Weights of a small audio embedding model: batches of 256, held-out accuracy 98%.
Rows from block 7 of a small audio embedding model, named by matrix and row number. Rows with one number belong to one channel. Each number is 500 + 40 x the weight over its row's rms, rounded and kept within 0 to 999. All counts start at 0. Numbers have three digits each.
Before each channel's rows are labels from the 100 clips, of 14848, where the channel reaches its highest value: "top examples" is what is common among them; "loudest band" is the band of the loudest frequency at the time of the peak. Only what is clearly more common there than usual is listed. The data: chords played on synthesised instruments. In brackets: how many of the 100.
# convs0: first width-7 conv (model.blocks.7.convs.0.weight, 144x144x7, each kernel summed), inputs 0-143
# convs1: second width-7 conv (model.blocks.7.convs.1.weight, 144x144x7, transposed, each kernel summed), outputs 0-143

top examples: block (100); marimba-like (34)
loudest band: 250 to 500 Hz (67)
convs0.7:479530493504460458482478465476465481503461479571467527486591486508486392507499609473517510483470538468462519484584498517467503548497498510393519515498499562471468462472521564516517455491497463567497506558521544498520482507540465528503468397534500533533503543538506498423544571549496520492482501463571466559552500454491505496603470414501498502531473517544445546547569496483463408528475498548470527491583453520439485523530501511496442
convs1.7:483503522512544459530513584523520535490525593498566513500546503503541590438522513474586500553532470510552503533478525491623482512567523515513504386474495522524546486527439502509473540417547455500473530491454538490499555487547567420535549541494528536497537501456552470565476453484479529442501510447528538419451503498509530559487492485456495547440478543432539482537479522493505538455554481487495505518517556520503494548492584528518561

top examples: arpeggio (100); playing: arpeggio down (98)
loudest band: 250 to 500 Hz (72)
convs0.18:525471508467450516514572503429499533566460519503502492510494474487363508483520550520462527462475516490508464516492538547489448507474508467471522536454477484474466497502445526483556459486526477526452480567439445513478437478523487486515471557521546510531557501573491525512563441485410506501513518566512491520426559485529554566522457472437435445531497460590498522548491548530563535478598518595494424488539454482527515585508504509521476
convs1.18:453468487536540437508528521499519509500520499545451535532466508499533443538505468474513448533548531621559523432514446529450517521528495494441527451546536454391478506559549523466507488470463477465503520444461525533453549462467460529528474508477501529519475503442520516494450504463509562456499514448496531521552500513522481422495404494528491558503486415433544539447537485445473499506427423457581551548413547521476538495474553511456518

top examples: block (100); marimba-like (45)
loudest band: 250 to 500 Hz (63)
convs0.128:467483427412446512480473498521468524551468526492517470477535479495611588481510499512481469503475524471543527512555539521517516533472502486478514543458602505456528479533516435554451481480455489548477492512514481524390460493504520461556503374526549481509530537547544442571561449527532524517491500457476455544567460563450523490519585485474469517561524515568484570469510460451433445493533498480463531509567526533498456508490475499498520
convs1.128:535535549496435630552548565545521501511523508569446482510509541512583523409536587497524526540514472471522489532552506493520583495544490583510486532499464554565564578542442420521519531550528491564544561497516452501557492458536538521445482508425482523467511499493526519462429501477485453483502537485522581434441497484529478488485476457501502525484531558514446446508460515516539525503500491481515526462543537496509540510516412475504475

top examples: block (100)
loudest band: 250 to 500 Hz (62)
convs0.96:521553550432522538520520558464572505490465502539487510515502482505539469510491488504453502461546517502451476503437521513401491535478467461474528547502523537516454562499486477511521408502554482511491498506489446449528593613461442496472456587500482525536493472515482418467500489558586516558566590518564511488493465530547427454519574458523423476511540437532492587541515461524545469514438457496467529484495454492477498544512512512483520
convs1.96:471467478501538487519472472468464506527476538519510457513483530484544559460519531464525502467492497488545559497467470490454457463499458464475494437531487452475514507510488513436515550482489534450489468494475502481456512513442536536552449584448512466601463570541619509510468530560497509576569508470527636572471526462548475468529499495477424490542531473480560447445484468511474469524485549507494434487600574472541539516520575484518456

top examples: block (100); marimba-like (28)
loudest band: 250 to 500 Hz (62)
convs0.78:534489468581515483498493475525489482445470429533436424478496522485499510468496435543492434496468457494530471518497466488471503514525449462482475503378534542504518464502482466477523423516627426484514472488505528450435528550507512534545473494506576519432463544438518618530556510447500495548513487472526446521484531487558454541547517551512473569476467489546530488486469518542481454474487438530529432489600452461492467505509480447492462
convs1.78:505474456468497466490498574545520526528525582514466503485472554476454478508558475462533557517552496514468498530568506489446508509485471582537546511554489445459566483566487539556528447501523492601458574457530478538454559465425434528510457516459530442523477525457493435523467509481483464581541496506565517446500462481501586470488441458516474436502497545449474509553505528571489504461436482518563526460527485589520560444514467495472490

top examples: arpeggio (98); playing: arpeggio up (98)
loudest band: 250 to 500 Hz (67)
convs0.52:468451453568493486566465497513473554477506522512511483497520541475547462472481540527531511521502577514485537532494551511526549531522554538562481466540462519519502483497562531546527552565537476500499492543497489492527538495477453474417406485411513526527577436458462430455497390523558438490499464558482450463452457535490552518554424517447502484491486415430463500546432490477482488523480571538482448420484526446532514488444512542499501
convs1.52:554490510496495489517507470424545416507537464537552502481550477559476535513522544486508507515487420501540476474465473519581457455413528484474513508458516517471561541477448537456452516487494509433546469513520496522517392512561492534575536413581484545527429577551484525466557516531533560530512542558474490568540517499473496520424462545517483592544470538478552579446540490540557514512511473510541521545468527470472498480480485473495545

top examples: strummed (95); clarinet-like (30); instrument: square lead (29)
loudest band: 250 to 500 Hz (62)
convs0.9:477538527467468454481521518549523507431470500588499467490513549478397453513444627544476544510523480492509510443453530499557492453485487491468555489481464484508519511502426467482473467507429445496494508511601474577439509496494529445501535611450526477490500486546505455504584528494484503549460525540490414508415501494570513541523436526518483532492544535475509477494459449491509474476554528482531564531487495502484450504487480619529511
convs1.9:531570444551467481452513560417511585532457537489489515561508476514542519532542459484537519474479541463473419515489490518405498531466456521437447521484475462417415496453572534474504501446480447478449453477455525499464511497479500539498581498593504441480590531513448537577477491498503537443560457504533484446515540498499475559481416485528443543542486455445520505528505526472481546540479448490513495524475503493504487535449572539520505

top examples: strummed (100); marimba-like (28)
loudest band: 250 to 500 Hz (62)
convs0.125:528617505454512521481555510551476503571509490515497483494559490501468409470542460556452543485542391526459439475494487512477452540567496477440496456484452481518538432478492527501528482506495479506524481454532478558491512553519508503491444557471503479467521498491551474438506516506461489532524485508531478525400544458541448411507472490484542505489559519462508582532467542544523549484485559381501514506432507494529410407533532508499471
convs1.125:508502482525517570429471494437468482462473497404491567540492507482538477516451491536520499536484512465410572434504407488494441470507479398464514441514567497545541501451594487507519514479510488484416457503519425532471489495474555492504574501483491539507448497493486561494470467494509565458495501511433496537438472487529499571495597556574479462402536497488534533541527527478482524507511485566521451521510551543488501569486505517458482

top examples: arpeggio (100); playing: arpeggio up (100); marimba-like (37)
loudest band: 250 to 500 Hz (67)
convs0.68:494481506529531519537572549479486461467508532472523481555469570516498468458553474501498546540564547515481513503497497543547504478545537536546570497523516555622492461555583510472509535496434524517557477563504467496487525541538516473524391511439488407545501494483397517407425534502403449463505481510498443494458525500535504499453540497514498512523482579418486476477477503499512550463521453502502528511559438504461532449525559506477498
convs1.68:515450553523463557444451407473528469538486478480520531435545464495485478532511514535514442369426459517527474491467483470512460459473515491511465499490503540507504537475433480501499500430505514414520474524501412507541428505485502539505486388579521557530461515590481461481562491496533532435533492493398454530540455489460480498481545579503518539561504475517573550487502543519553486561509507520480533532452539526534450525500481501528511

top examples: arpeggio (100); playing: arpeggio down (100); marimba-like (30)
loudest band: 250 to 500 Hz (76)
convs0.61:477455527525537461539519536504458559463527529490475490553430518487488497592517534485530489475513446464525584489443436516502479435529524523494493512540453478428445468513425496451441542455499471532521537487490599495471503513514548588519502557539469518444416574553490579514517529483464502529445479502497537511492543518491529545530447534489490514503376444438464486477606503458475496496561584490503476497574506535468512511539522516478481
convs1.61:474439464474470476406489460439511496473500537466462515374496444500471458466446492497502525509470535492480446482487514563562535478506449555524524452507542531439451502513474503551505526501436398486437453513508436446524416521416557467491521514515488508546516491545492475480458508530474545455507547516458474522476538523497468442499455467539413518501522519519533538505414477499437551485433438570445482534421522446495535545480495498523550

top examples: arpeggio (100); playing: arpeggio up (97)
loudest band: 250 to 500 Hz (65)
convs0.66:542473521515447475537470545517530488512482480513511624442553447533544524504498575499566497513484526485510462545529473491543456503519530522468518579488530508540511501509508576528420620483529423506502497489502393561453437562472478517532516345548522489500502521472439520533560532530490506520489531521539456472514497522515531434489419538503538538449489473488513455495463416501446544496485489505502494454492516482495418473477491528485478
convs1.66:520383523481530626563509482532513533627608558545580496521562520561542422546487527550468556522574472450517476503462505504551509499526480523497459494466473561529492485543475546507511481464531527436505477555496482476565515474445516500479451511489478492465447459448442531493395484458488479476528464542471510536486469480433497513487530540498508464470435508440515465477494531450545467520476504465493457510468477516486544468492446513497524

top examples: arpeggio (97); playing: arpeggio up (85); marimba-like (32)
loudest band: 250 to 500 Hz (79)
convs0.35:458510550582545409502509489507509438468463502481511561496457462433389530486474525559546512594514485485435536542527436514536464486514439454477518453518522540461417467530520530473484466535500439469495512483507518561497487530464516474455569482501476437467561545485535466494442461457485545501448510547534461486496567485533484529533479481462590443465524478493533408580536564465499508491513511515456531502482504485489528491536516391555515
convs1.35:442447461489431521491510520578507534446474494498461436540489570533483474532509452470516504438486487526533492459488528485470495500482521482492580428448477450470424523491450500544524505471492508517456510449485457482495514497422510517523461442532554553560450471535422558500547497468470451473523470504543420543544487547460536444532499557543547538512487590403496462423584480434540489537457524494495495546492474533525481531545570536515575

top examples: text has "piano" (38); power chord (26)
loudest band: 250 to 500 Hz (68)
convs0.81:483459433572530440521517501524503515531465549549514491486475513472461431432485524557522510482499545467543447486470536450526492584509516499572483429549595484569529522499463473539543488515554457534472496513509501509484510481458447465489445592439532469482507477511446426470498410405618453501468431484505446456500509441491485549469424497486541513485458489477487467549464547567562516505467455569472516474506501468472526502504510475481480
convs1.81:477548497482532481462494547517537499487528472482518463550494555516495496557526434514555466517517501565510475513480473552524512489506502497525539502464441489451519527554528533496539484548458565526581590467520495507506561474577453541558455481609507484498384571447459506500525528585540577530577473616532456573516426556521535442512476465525518516529523541491481481455485536493494479481541523488513462480473423549525523481468494535536521

top examples: block (99); horn-like (36); instrument: saw pad (27)
loudest band: 250 to 500 Hz (65)
convs0.75:505509553535513502489447554495530458496503435564528434475524509474453492524505570560501497482518460498500471459443456483475468585466486413492494564528478557547554531532537460470495441510531505408521473418501510465546609565488442502454552549518491474585541539531417435465524517454514494484453477572552443508474482559570495486483522480563436526518504521525553482476544557477485499510481430469507492489478467487435460468523519543518526
convs1.75:411495394488546504511504501498478536508544499474486474480454446491557492452509484540522549485520469530501501525532492535411491434507490533474521507514538517448447506490509481469503457529490523589414552496534498493502525520388461401494478505467475530491526532481582511535555501529527479524534566430451561417457541421461435451507457564500466481469467444448441433545517482490531496418513466453536493508499559537532491515455511555484511

top examples: strummed (88); clarinet-like (30)
loudest band: 500 to 1000 Hz (39)
convs0.29:550433467384466445555491512537467553568515478412510487521486508483560378529451592481411517428444484464467470447470532517536484468488549518549546530460565521465561530530491523505521421478516486483501447509440491548534486445504501476499558482501570500526564523506473472469460492509462466482560520516569509471541458470486506555495504459531559531509514525484535540476570487481509511540467476538493485491542536571515522556495480443504563
convs1.29:527569533553492533532579578440495474506537535623484486517491511487490584411587483495525445534558451540526535498494480494448503498520436455455429449480449490469512507459510485526506528523489443520467519496505550561437498504463483492502447495501485552492459520487501498516570441515508580421500494525499535532495569579555456412497450448485467503444497468471459480493454513481551453496501478404476477507497554448534536507518534534506450

top examples: strummed (97); clarinet-like (39); instrument: square lead (31)
loudest band: 4000 to 8000 Hz (29)
convs0.3:525507441498554560494444445479437500564467485457404499408481443495539513437538558497482478480515535510486526520419464449527506437514528470459489460502413506489456538526445491483465559433454483544462533550463523436438422423506540536577496471517519493476452527502516509510559536579515502510497496557528556586500530491514545510510533505484492512507438503516488552502571498506477564521477592555538558519470533498521556469488520500552482
convs1.3:473423557476545489476514492538553504543529527527475459520374496414456505505506518532528488515468545512504466497491512511482510487538462534519553513463532475513426453431435508530538512508482467536443485485517496527405511541459552428440560565395474537494554433561511551490471498462463494502457532439447539446473542559554500414525472462498543535561507505500544489512509496483521432481481492454526498481545461483518530522599550482532544

top examples: block (100); marimba-like (59)
loudest band: 250 to 500 Hz (69)
convs0.131:481529470495488529477493504549504521503550501524433507516554521484588515449489550460479528510567515484553450539485496520469492564507554525487520486509536520517450504505468443479464567554478480443543484512509521546467497532540468503487547483530481473517588491494564429528538524489511524549508570552496475425417519473514516471313520512507481487539549499499469542465492393506522446463495515450488514472489520440530518497407451588551495
convs1.131:497531565467525550523508564443483522473503546528470545551500461528516506443496514518497559517490416459485526456499478440506503481483446445376540528524450494562474523546545467517505468501538525522543519518483486470499459501416567496481518524461491485523573455518504532506512470515414482482423454407455532508557491519543463501487469386472430479436514458485464450456461471466510511512506504412449507428577488456468477467488433479457477

top examples: block (99); marimba-like (81)
loudest band: 250 to 500 Hz (63)
convs0.44:498491469435496506577488565515520499506470513429411517518492530470432547534501498508564479500471486499453492465529523460541510488536490514536525449377513519453537440439516516574494550484511530524591471534421562459490472472496527522509552522535581540517523519462449449461504470472545486454451499520500497518402565520556496544463461583508479449487500427474455494512494578438483503497533446542524453422448471514488527474541508528444490
convs1.44:497520536544544515477457499455537503480527468552586468478514483521543474499454539483488470571554490512489471510500498547558542507445569443481496454476516529381460501520486533502479493539528458433530532460464476559562539526541504534531526465592428524509465574523460555480554519495543527557523463544547481548533499509460530497466423533497506588525508465502557576461496496525552501544478572487441617572518492523484535512454497527483545

top examples: arpeggio (100); playing: arpeggio up (98); marimba-like (38)
loudest band: 250 to 500 Hz (61)
convs0.129:470526557583493467479506505435521494507496485516498607541511521541491603527549512545513479466473547516527590525510432508533528381532520460495507414513486523444480473523551494495489474436509581490518522466539468534515443529552515543533462473507424548530464462480496489525382506516438502480523538523469526548493537486499531462541503466472537476511478494429494465473481594448451463494529454458484437519576447521504472521477542506524444
convs1.129:518443508432466495515487405505480485509453495491528535464537476450506460556504559443500501515522489484428540543497570428458487471504460503460500479433545622456457499533453451571480501528507446442468441522472460467522467509494555467477502469508489506584445527521538536473499554496466514500481524550459449538532520448511528424476539507544485485469521540545506612577494457462433565526427521548514476497462522480514548478485432470507564

top examples: arpeggio (100); playing: arpeggio down (95)
loudest band: 250 to 500 Hz (73)
convs0.97:483436518429475489477509474436444528493430521557428520488537501474520507491459532477502520536470526481471514561564465459473473517483513446393470506496453561480461490511470451506453414442415506484466514513511504497465544508558547511544496559494494543547544487504558549504527553517361528532530553571538580492502494489530506392472449503521435481464510498533459497550531460540528548518493483558528494483505521536546471496486575542453468
convs1.97:456473511475483576461507508497475442442466418457474463474493469494504465444464403494412450476500423481493425472481492516482428563496512485497524502527518477499487475483530468490470513528440546412486455453472427494568482540462509527437575535484532495552504491568550460484465588543469517556546501495477540569474570534527455542576485496536473507521493496482479541528483498538455522526460498551526543553492489553509545565530549592506546

top examples: arpeggio (100); marimba-like (53); playing: arpeggio down (51)
loudest band: 250 to 500 Hz (61)
convs0.8:485520541506495394465519529415517497489523531496471508565544532491518497511484504497506555490512519520567497496495538546508492502491465512539558433494583558471508480481446414530499491413452464478487488500544457471465523505480487496518537538465531497506451492501424415558470421485476479441464491536502474495374565436465512582541457538554522521477469462495540508525466554522535536495546556528514442582492520487485557573521501576577506
convs1.8:522510524541469478522506528585531611518508488491438490500467546496410509507531519465493487515475476456502558548571498445580569459537536515530480523477454482401450535500536518469550429542414453450522527450466547515522511470540485537514492489518541516500545561474494531428472475546526540458561547525422413532590475540538488479464399470440506532539525524546460479514485467526503513486489489529474556509471475466493535529529553527534516

top examples: playing: arpeggio down (100); power chord (44)
loudest band: 250 to 500 Hz (69)
convs0.43:491393541519475479519466526500537562437538449503435441508453482461415533519358509487474440503456555469484546488514445472547459520534533504534476507489514477405465428491490455545483518514492491495494496497560535565500506503514514508523526455524460485433433539437493536552425558533492471528456504458494488492486534518537578498519514468521507564457504515435474482587517516529549454488458566572535512523546477520536574505522554485512518
convs1.43:435487522514452424498502484500498494469399567492447479444448488552476453551616522478528559426529508559498508482531534561425504450502453484542501492524538516515452569480421533504458467454464463462513503481482522483535538491547469573548506521573533514487563551540455513510614501518469555457503499482490510507542514469430501515526493513522502456567529534519556538528526457437467521473522516479487502596497519506500523510477593556530514

top examples: block (86); marimba-like (33); instrument: plucked string-like (25)
loudest band: 250 to 500 Hz (69)
convs0.13:454468572445485607450509509515499511501451499553404506507628498494481506500498510520440524509513467493516514480502482517529511494526522470457463480475540435490532454454421420444506439471417456465489502490523541555475429478520499466479563502531562534483538543512469526434541630501385519460520498530531485487554541494576502530499475464484431559469548486500444491495482449519475488470518413516506483476504469515522471475483485487513471
convs1.13:499534518471462426576466592515499463460522534520505503519502558467440504483474463460493531496513444512416521505504471468448465566481430431494490458497444485451458505512517529430418512491555490496509497506464470498482614536486524442479542609545506468491508506498465490552461525469576584529510491442550532458508497486511439540507495529478458495484536532517503551588412452492491563495467506536491562504550530525518561504473561540495426

top examples: arpeggio (99); playing: arpeggio down (88); marimba-like (31)
loudest band: 250 to 500 Hz (64)
convs0.90:422452493482529514495476504438488501503508497518385492484493499467600481495493559472488500574538550481517455511518478471502485423478441490469495507488514526488485428497450445467430436420572440490443490468501446571474588574544533539551490613495515500530507545488549510551512483514504514562512552588540553548454503474505525424599505533540467526524480512502486481517440495573490487517511503514506570494508526503512501473546511543521513
convs1.90:477463532415497508523460480470550463482483463510498464448457467442511433449506511529531498410518476454518480488391494493457461483435456558433488478527482423534437537467505492504476466537474513479484546489507486493422515501435472509509478541468539510484458534453591466415478492553530489467495567476428508536495546495601435533570514562502483513522522497479489493561525504542473546505396475528516522573496525548527490582529507509500566

top examples: arpeggio (99); playing: arpeggio down (65); marimba-like (51)
loudest band: 250 to 500 Hz (63)
convs0.105:554437552495487487526519553482471511455473475455523475517512473459429477485430520423524514501481521524507489521593470481530496454483492534549502506517536500428498501429532481504499397500571463463449501527509479523489435511481480490510523567437538520533661530546478370432551442515450468492534506487532493486521477526458474512543393477500502497507482451469503518534585502528507474491495497489448482459553517444514466535425513530495497
convs1.105:520494482533494410507529595515490499502466559532579501548496495558503545523469514459496522512476544500473569459546494450509478529475424493528518435436471500392484482536492519514486510441486477519399553449435517535548528522516524531548597526557507505471476548467510594557493489509469505457561538496531547522457527497566560452554469509500453465455477501476458458496568467413480561551498492444514512488451500464461497487461553536468533

top examples: strummed (71); reverberation (61); marimba-like (29)
loudest band: 250 to 500 Hz (72)
convs0.31:494526489522517457527495498470434507552466471476500568554491523449520466488555474470486529477571605509516487475528490471489487494536554428398496418526427454519530490501464539482487408434524527468471502479484537369453482532511524498454503505539470524488484516581530515507441468480439524478522487483479534480455430455504432500487492532448545501478492551586459450497541550485526513547532543505448550502558483497478507431484505417479418
convs1.31:459517481509544573481462569441504514466481492561483460446474491477505537495485431564508354490493501477522482484477487561517552478463507487527454548508528462562543505452572524567450608484496550461500449491532570486482545525483460481511553524475514470485608435503505465532509472472507529488474535419527454500542525495530535528505572470496508567529473509510562474475534503541564526558537495491453521525528540456573556554541533493549516

top examples: strummed (100)
loudest band: 250 to 500 Hz (61)
convs0.106:517496521546470477514503500468476495508445565538511431464511462420455479469513539472490510518553488525471544505517484507664526505486547493513514464500449446558482557518462463528537497527510501493462467492493544490503429559451513453474418555519529499486541475524436389490531465452444493504498555499422490474493474498482447598470476529497461471526452505535522524481550537510522514465545424478403567545472536457505483480437540428542510
convs1.106:468546433468468471461464435543491478446579475535496509524417502521587501535493503498522469428467560481466447534408513503466569527551533462492487463548513529433534466447564493526492605506460492530474499450529544470499510535466464466521540469550510432479498476466507511418487469518568506501535466549532487472480473513481468383504490434505535555438575580490474471514519491454531520513493557520548547493473492448491529510519564526444493

top examples: strummed (87); clarinet-like (35)
loudest band: 4000 to 8000 Hz (26)
convs0.77:466522520483512526484554507481466500491518449519458510476445518473546528494441479505509498417510552503470564531451528538458463546471538496428516516531411524547493515466494438510464462527514589506517481477474480438506561551462473499486541572433491476548493592490551460530476560525501505537511551526519553512441458580545453451507504472423486523453484507512458554518511427472531582494501458443532508489454510553438472543550554629482524
convs1.77:459486467532521547455395467489492433517536484460502473577504480437496523578518459536468487509468509484424464527435471428453493444506458499503402519423532416542502460449476505485536458511481469460428509430478507463432483547487495494486491547557506503515602457519504518540505487588558490562524485498509580491545570456500479516573516559535530503547429522528548466483473547543462511500481546486470529512548502480501528479518501471442525

top examples: strummed (100); clarinet-like (38); instrument: square lead (36)
loudest band: 500 to 1000 Hz (43)
convs0.22:532535517515471405551476525496535497566452459570509460511461477538516465476477555520493569564484483454538517490486464541600534432468573521526526480515351491514475470526478514549446518467431458529420491477515488531445591424555547526501518573493493465545488465509468504508514470519483528495434523581460486519463529531549516469524512482501533457490510452474526550565494490511483503489516528487545496551379487491481467506536480524539527
convs1.22:528509474531469445471555462533500550459483534505493502516467485520483440466464484470481536492527506520494494513420509445504510496568476540502489443439510412454560515484519489452546416509476479575454518453505470495504421515486500504463492449513568527557569492552481568431502518488411567496511548423492456479498508511468448492494462449530459470525491498496545490530408466469442485533507432585497488521519594503528532562508628487526543